config.yaml
arch: "vit"
model: "image embedding model"
train_examples: 97500
horizontal_flip: false
targets: ["finish"]
num_classes: 3
norm: "layernorm"
qk_norm: false
moe: "soft"
am_softmax_scale: 30
lr_schedule: "cosine"
final_lr_fraction: 0.1
weight_decay: 0.09
adamw_weight_decay_other_params: 0.05
Rows from block 3 of a small image embedding model, named by matrix and row number. Rows with one number within an expert belong to one neuron, the router's apart. Each number is 50 + 12 x the weight over its row's rms, rounded and kept within 0 to 99. All counts start at 0. After the name is the row's rms in percent of the matrix's.
After each expert's rows are labels from the 100 images, of 14976, where the router gives the expert most weight on average: "responds to" is what is common among them. Only what is clearly more common there than usual is listed. The data: renderings of 100 made-up gadgets, each built of a few solids, in any pose.
# router: slot weights (model.blocks.3.mlp.router.weight, 64x192, trained with AdamW), inputs 96-191
# up: expert up (model.blocks.3.mlp.up, 32x48x192), inputs 96-191
# down: expert down (model.blocks.3.mlp.down, 32x192x48, transposed), outputs 96-191

# expert 7
router.14 120:49 51 46 45 78 61 71 56 23 66 62 25 34 72 51 28 41 46 53 63 65 50 67 36 77 44 56 42 52 44 42 77 30 41 48 64 68 51 41 38 53 39 47 50 58 54 54 33 61 48 62 49 25 62 50 51 71 28 41 41 51 54 49 35 46 75 49 35 40 46 29 60 64 54 47 50 37 57 50 53 58 37 54 45 40 57 44 46 45 47 46 45 52 87 60 59
router.15 126:47 44 56 55 50 45 60 81 56 59 56 58 69 62 40 34 36 49 46 46 40 44 59 55 65 61 41 49 41 53 59 53 37 49 36 58 36 35 63 60 45 26 54 48 52 57 45 35 67 63 53 53 52 31 50 60 57 31 56 52 51 40 42 50 47 46 61 45 39 64 23 40 34 42 57 44 47 52 47 32 62 30 42 42 54 52 36 49 48 45 37 39 45 67 44 41
up.0 101:44 58 53 46 50 55 43 58 51 77 42 41 45 58 38 58 46 57 54 26 52 42 50 34 17 54 48 41 72 65 50 40 67 35 52 75 51 70 28 67 51 40 63 54 58 49 44 62 33 29 49 61 29 42 79 71 48 38 66 43 42 57 56 44 41 64 51 32 60 53 41 47 73 55 44 49 41 38 46 53 40 33 34 35 46 36 46 67 38 28 53 49 34 57 60 52
down.0 084:71 73 57 68 60 67 57 62 32 39 58 52 41 32 26 54 41 41 48 51 72 35 53 31 48 59 46 56 57 70 62 27 69 75 49 71 55 39 56 55 40 54 32 52 39 60 54 54 73 43 34 46 44 52 62 64 51 61 60 58 44 63 48 56 54 56 51 64 65 71 50 43 65 29 64 63 37 63 63 35 26 42 36 59 40 66 42 48 43 35 54 37 37 41 34 36
responds to: glossy; has a sphere

# expert 0
router.0 112:51 25 55 58 45 38 44 60 71 58 31 58 62 54 52 28 57 45 34 48 34 45 57 69 38 74 38 41 37 59 50 35 73 63 48 63 27 61 22 48 47 67 50 39 37 53 57 52 69 62 31 52 34 64 69 43 49 68 57 57 50 29 30 46 70 44 36 48 70 51 50 65 27 75 39 59 61 53 67 65 39 59 33 52 58 37 52 61 51 53 70 51 35 47 47 29
router.1 105:50 36 62 51 70 35 53 50 58 64 28 52 57 49 36 41 43 65 29 37 33 48 46 50 46 77 40 36 53 75 50 38 56 65 46 63 37 56 16 59 50 45 49 30 22 48 49 52 61 62 38 57 38 48 57 35 58 45 66 55 56 50 43 46 43 64 22 51 70 64 55 57 42 64 40 56 53 40 59 66 48 45 37 50 63 56 44 49 61 40 61 65 21 42 50 46
up.0 092:47 58 38 55 37 63 55 41 51 33 50 52 47 43 36 64 50 41 37 56 56 66 42 75 46 44 33 82 59 42 43 58 49 42 46 67 56 46 64 58 37 56 02 62 39 65 54 41 50 30 40 66 59 46 58 51 47 53 62 48 44 37 58 55 41 46 60 51 69 58 14 48 35 80 49 60 42 28 56 42 27 46 57 58 45 63 51 53 40 35 61 52 58 34 33 52
down.0 096:61 78 45 55 25 39 51 49 59 33 71 52 57 51 59 46 52 45 36 31 44 41 63 53 44 63 53 40 61 57 50 70 49 59 60 56 62 40 61 47 44 36 72 53 43 51 52 63 50 44 33 52 61 45 37 36 36 56 57 50 39 51 59 53 44 64 72 50 49 53 39 34 55 66 62 45 51 31 21 60 61 49 55 41 40 65 21 56 23 33 38 65 30 49 25 61
responds to: metallic

# expert 29
router.58 087:51 46 67 38 52 48 50 62 52 77 42 58 54 48 49 56 35 68 37 40 48 38 39 42 56 69 54 40 41 75 52 42 61 56 37 70 14 55 23 60 44 59 43 51 25 43 50 53 53 78 54 53 43 37 62 51 63 30 51 71 69 35 58 42 46 44 29 56 63 79 64 52 45 63 47 62 52 50 47 43 39 41 35 52 80 57 42 53 45 47 56 56 38 54 36 48
router.59 089:47 52 58 44 43 37 68 58 49 45 34 29 47 31 55 39 40 63 46 42 47 58 44 66 50 59 26 55 43 62 46 50 91 57 34 58 42 61 36 30 42 51 56 29 44 59 42 37 80 50 47 38 63 45 45 50 67 38 50 57 52 26 63 29 34 51 46 53 51 60 51 40 54 43 36 42 56 65 52 69 52 50 33 40 41 69 48 40 36 52 71 54 60 71 43 54
up.0 084:50 50 40 69 44 44 65 50 59 34 71 61 56 48 42 50 24 69 36 53 43 42 47 73 47 55 55 35 32 45 48 50 46 45 38 36 53 65 63 73 18 62 41 53 30 31 51 38 54 68 34 40 48 39 50 61 47 52 46 48 39 65 37 39 45 34 51 43 39 47 37 52 40 42 41 58 37 48 17 77 48 62 31 64 69 70 59 30 71 43 52 39 70 41 29 46
down.0 066:32 37 59 68 49 56 50 48 60 56 51 65 31 60 36 40 60 67 53 54 55 62 53 42 48 47 63 30 47 87 36 71 45 87 82 61 31 55 32 55 49 57 52 40 64 43 49 48 50 51 62 46 55 45 31 48 67 42 56 63 45 42 75 43 31 59 57 54 44 48 52 67 53 63 24 46 46 33 68 36 37 44 35 40 61 53 45 25 54 62 58 29 37 50 47 52
responds to: metallic

# expert 18
router.36 087:57 48 34 49 62 34 38 54 80 54 53 45 57 40 30 68 43 61 56 37 37 44 64 55 30 70 48 51 59 60 67 49 53 48 44 45 42 52 37 54 49 62 56 40 51 50 65 53 91 40 42 49 53 34 43 49 67 41 53 75 44 23 56 32 61 54 22 48 58 59 70 43 45 76 36 54 41 58 23 81 45 55 40 55 69 49 54 49 49 28 59 55 46 55 60 45
router.37 102:52 57 59 54 62 67 47 54 43 53 48 35 49 33 34 33 39 55 67 38 45 47 60 43 55 60 43 48 66 54 43 46 63 51 53 60 39 56 40 35 32 50 62 26 45 48 43 43 63 45 70 38 39 35 36 46 66 24 46 45 49 26 66 30 38 54 25 61 66 72 55 37 48 51 53 57 56 69 33 65 54 40 55 39 37 65 42 44 43 35 71 44 38 62 46 54
up.0 159:49 51 39 63 54 27 42 48 53 61 45 40 32 40 36 25 62 60 47 39 68 34 76 48 36 44 32 76 56 41 57 50 49 65 58 52 32 43 28 56 46 53 27 45 69 47 68 45 67 49 40 73 17 64 57 38 39 49 47 57 49 41 41 48 30 46 54 65 63 63 63 51 54 60 49 49 57 41 66 51 52 36 35 49 57 24 62 51 52 33 61 45 43 46 74 51
down.0 131:51 50 69 58 57 22 53 53 51 56 46 37 29 61 68 39 41 84 39 43 72 38 23 55 70 45 55 64 52 54 48 41 58 58 40 34 34 38 48 66 50 49 46 62 59 67 43 66 41 60 48 52 57 47 68 56 59 26 35 62 46 36 47 66 62 49 42 69 46 50 49 42 62 62 57 43 64 58 63 64 36 52 58 56 43 33 49 53 71 69 56 53 67 54 50 73
responds to: metallic

# expert 14
router.28 110:51 67 66 46 47 38 61 51 63 66 52 53 46 38 48 35 46 59 75 55 56 55 34 58 54 42 37 55 75 57 56 31 53 48 46 31 36 43 45 32 56 52 50 65 55 78 51 62 45 44 47 32 53 53 64 50 68 39 43 64 55 53 57 14 37 63 41 67 53 84 73 60 36 49 37 65 60 58 57 58 43 53 77 46 39 52 35 49 22 53 68 38 35 59 44 42
router.29 076:60 68 74 65 68 46 56 68 48 55 35 43 53 48 52 47 44 68 52 45 37 55 46 51 55 47 35 57 54 59 47 40 46 62 50 54 29 54 38 39 34 64 58 45 43 59 49 47 52 52 61 31 43 40 54 47 52 34 54 56 62 34 43 31 46 45 30 68 48 53 61 62 61 33 24 47 77 43 56 61 40 47 47 41 37 67 54 52 33 39 62 47 43 57 47 45
up.0 069:48 42 61 45 72 71 38 71 54 57 50 61 52 62 46 43 58 62 65 54 70 55 45 33 35 67 63 43 59 43 52 41 40 36 48 51 49 54 38 66 46 59 49 31 50 42 46 60 33 37 38 34 55 51 23 49 50 40 60 51 58 70 49 68 69 51 68 25 64 51 66 50 43 61 61 54 53 40 46 56 32 49 40 59 46 27 61 30 48 41 53 50 44 50 51 29
down.0 073:65 50 50 69 59 49 39 44 46 48 57 43 41 41 57 64 72 44 57 60 57 72 61 49 55 43 50 32 56 36 54 49 65 60 55 42 53 62 56 38 45 31 48 43 41 24 48 10 39 51 50 41 44 54 45 30 56 58 43 41 43 51 21 42 61 44 59 74 51 64 63 47 39 70 57 48 43 43 26 52 42 50 40 44 49 57 47 60 48 64 50 67 52 54 34 70
responds to: metallic

# expert 5
router.10 086:55 46 67 60 40 27 38 53 59 54 58 60 66 47 32 75 37 68 39 50 29 44 48 38 59 66 51 46 42 58 73 43 53 44 52 60 27 42 38 67 35 59 65 54 40 42 39 40 46 73 34 47 69 33 46 46 50 43 43 49 60 64 42 52 43 46 39 60 54 69 65 51 51 62 51 52 60 47 54 58 46 43 52 48 82 61 61 48 58 38 61 60 37 41 44 59
router.11 094:54 64 71 57 47 28 45 61 60 45 54 63 59 40 53 58 40 59 49 51 48 51 49 55 50 73 47 39 42 50 81 34 65 53 42 52 31 55 37 63 34 70 59 48 34 33 55 59 47 68 24 56 39 29 60 47 49 45 50 61 64 48 44 45 49 30 25 53 69 77 65 52 56 62 47 54 49 52 51 50 44 49 37 54 76 53 77 52 55 29 50 63 37 52 46 50
up.0 089:46 47 52 52 48 72 64 54 54 64 57 41 66 41 51 53 38 36 68 44 68 56 59 78 59 53 52 54 21 54 56 64 50 66 53 45 44 43 73 56 38 40 64 56 49 47 43 36 27 59 45 67 44 58 26 71 53 44 48 51 43 66 48 53 66 65 61 55 53 47 47 64 44 44 63 34 39 46 30 39 72 47 51 53 48 42 61 36 59 46 35 39 54 60 53 36
down.0 101:70 56 40 58 65 62 21 53 48 30 28 48 38 52 35 39 63 53 55 50 45 41 62 73 50 49 57 54 61 58 36 41 63 69 70 58 39 51 70 53 42 62 40 31 38 41 52 80 66 30 70 42 51 31 44 25 37 50 55 34 60 64 57 53 51 28 34 42 46 35 23 48 50 57 37 52 52 46 62 39 62 36 64 50 44 64 49 47 67 38 59 37 56 41 57 54
responds to: metallic; has a sphere

# expert 13
router.26 091:64 38 53 55 73 57 63 44 42 50 49 52 58 39 53 60 55 50 51 36 50 52 48 64 64 57 41 41 55 59 40 37 73 56 46 48 40 59 25 54 46 54 37 43 44 55 48 29 63 76 31 46 37 47 55 48 59 38 65 56 46 53 49 47 60 44 28 45 70 63 56 52 22 68 42 44 65 79 59 58 39 52 44 50 48 59 35 61 58 50 57 58 60 61 55 61
router.27 152:48 37 57 49 69 37 50 52 60 79 28 56 55 44 48 56 61 65 49 41 52 54 70 53 63 45 37 46 43 61 45 38 71 58 53 69 25 54 32 45 36 48 57 54 44 53 53 31 42 62 55 52 37 52 71 64 64 50 52 63 40 23 46 37 56 56 33 65 59 57 58 65 48 46 44 58 61 64 54 62 46 38 47 47 36 62 65 58 47 54 60 53 47 53 44 45
up.0 102:46 49 54 52 63 55 48 51 41 34 54 64 59 57 36 60 67 67 53 43 74 43 87 43 62 34 51 40 66 46 57 43 37 68 46 56 43 58 55 36 38 51 66 42 47 30 71 18 69 41 47 26 35 52 68 44 39 57 79 48 42 46 19 34 58 62 36 47 50 74 49 59 32 73 58 57 65 73 50 39 54 28 27 53 41 39 20 54 53 46 52 58 63 44 60 43
down.0 113:37 45 50 46 39 50 60 47 52 75 29 47 47 50 60 51 49 45 48 48 35 51 50 49 42 81 45 60 56 41 62 52 57 43 47 37 56 54 31 52 51 48 49 60 47 39 44 63 55 71 58 62 52 54 50 44 63 34 49 46 68 67 54 61 35 39 42 83 61 41 57 39 55 38 48 49 38 17 60 64 38 49 12 41 47 59 57 45 48 72 33 45 29 54 66 45
responds to: metallic; has a torus; has a sphere

# expert 22
router.44 095:27 34 75 53 51 28 43 44 68 85 46 45 53 46 42 37 47 54 41 41 34 47 31 59 53 72 52 36 56 57 62 23 61 57 58 67 55 70 26 52 51 55 34 28 19 59 40 57 35 72 41 34 63 25 75 34 43 34 49 46 45 50 45 37 41 52 46 60 71 71 44 42 66 54 48 68 37 41 47 54 47 46 45 61 59 56 62 44 65 41 75 63 39 51 51 64
router.45 099:52 46 60 58 45 50 36 53 71 58 37 48 57 35 47 44 52 46 42 49 40 42 53 68 43 62 43 48 31 52 56 25 79 76 50 54 18 59 28 44 46 53 28 42 47 40 50 47 50 67 48 34 36 62 69 61 53 46 43 37 50 29 53 24 50 38 28 62 62 69 57 53 44 66 44 58 62 62 68 43 47 50 31 48 59 59 45 48 53 57 73 51 59 70 45 42
up.0 100:51 48 63 39 58 21 48 32 63 36 44 49 49 50 87 49 57 45 28 42 53 32 41 50 44 52 66 64 60 37 53 46 53 42 52 47 46 42 54 59 39 29 72 42 45 55 49 57 73 53 35 67 55 43 68 60 55 57 38 47 65 35 29 40 48 60 53 72 34 38 64 51 71 61 66 60 49 36 59 38 57 53 53 52 29 50 48 50 72 59 42 60 56 46 36 59
down.0 103:42 54 50 49 54 49 51 50 49 59 53 48 54 55 42 50 39 52 60 30 55 41 33 50 71 42 62 59 53 63 44 47 66 55 34 49 49 41 46 57 20 28 51 55 42 52 30 59 49 66 44 52 59 44 47 55 62 45 46 43 52 46 37 47 44 58 48 75 53 52 66 65 61 55 44 44 56 37 41 44 33 57 48 33 45 51 30 34 39 62 44 44 35 86 46 69
responds to: metallic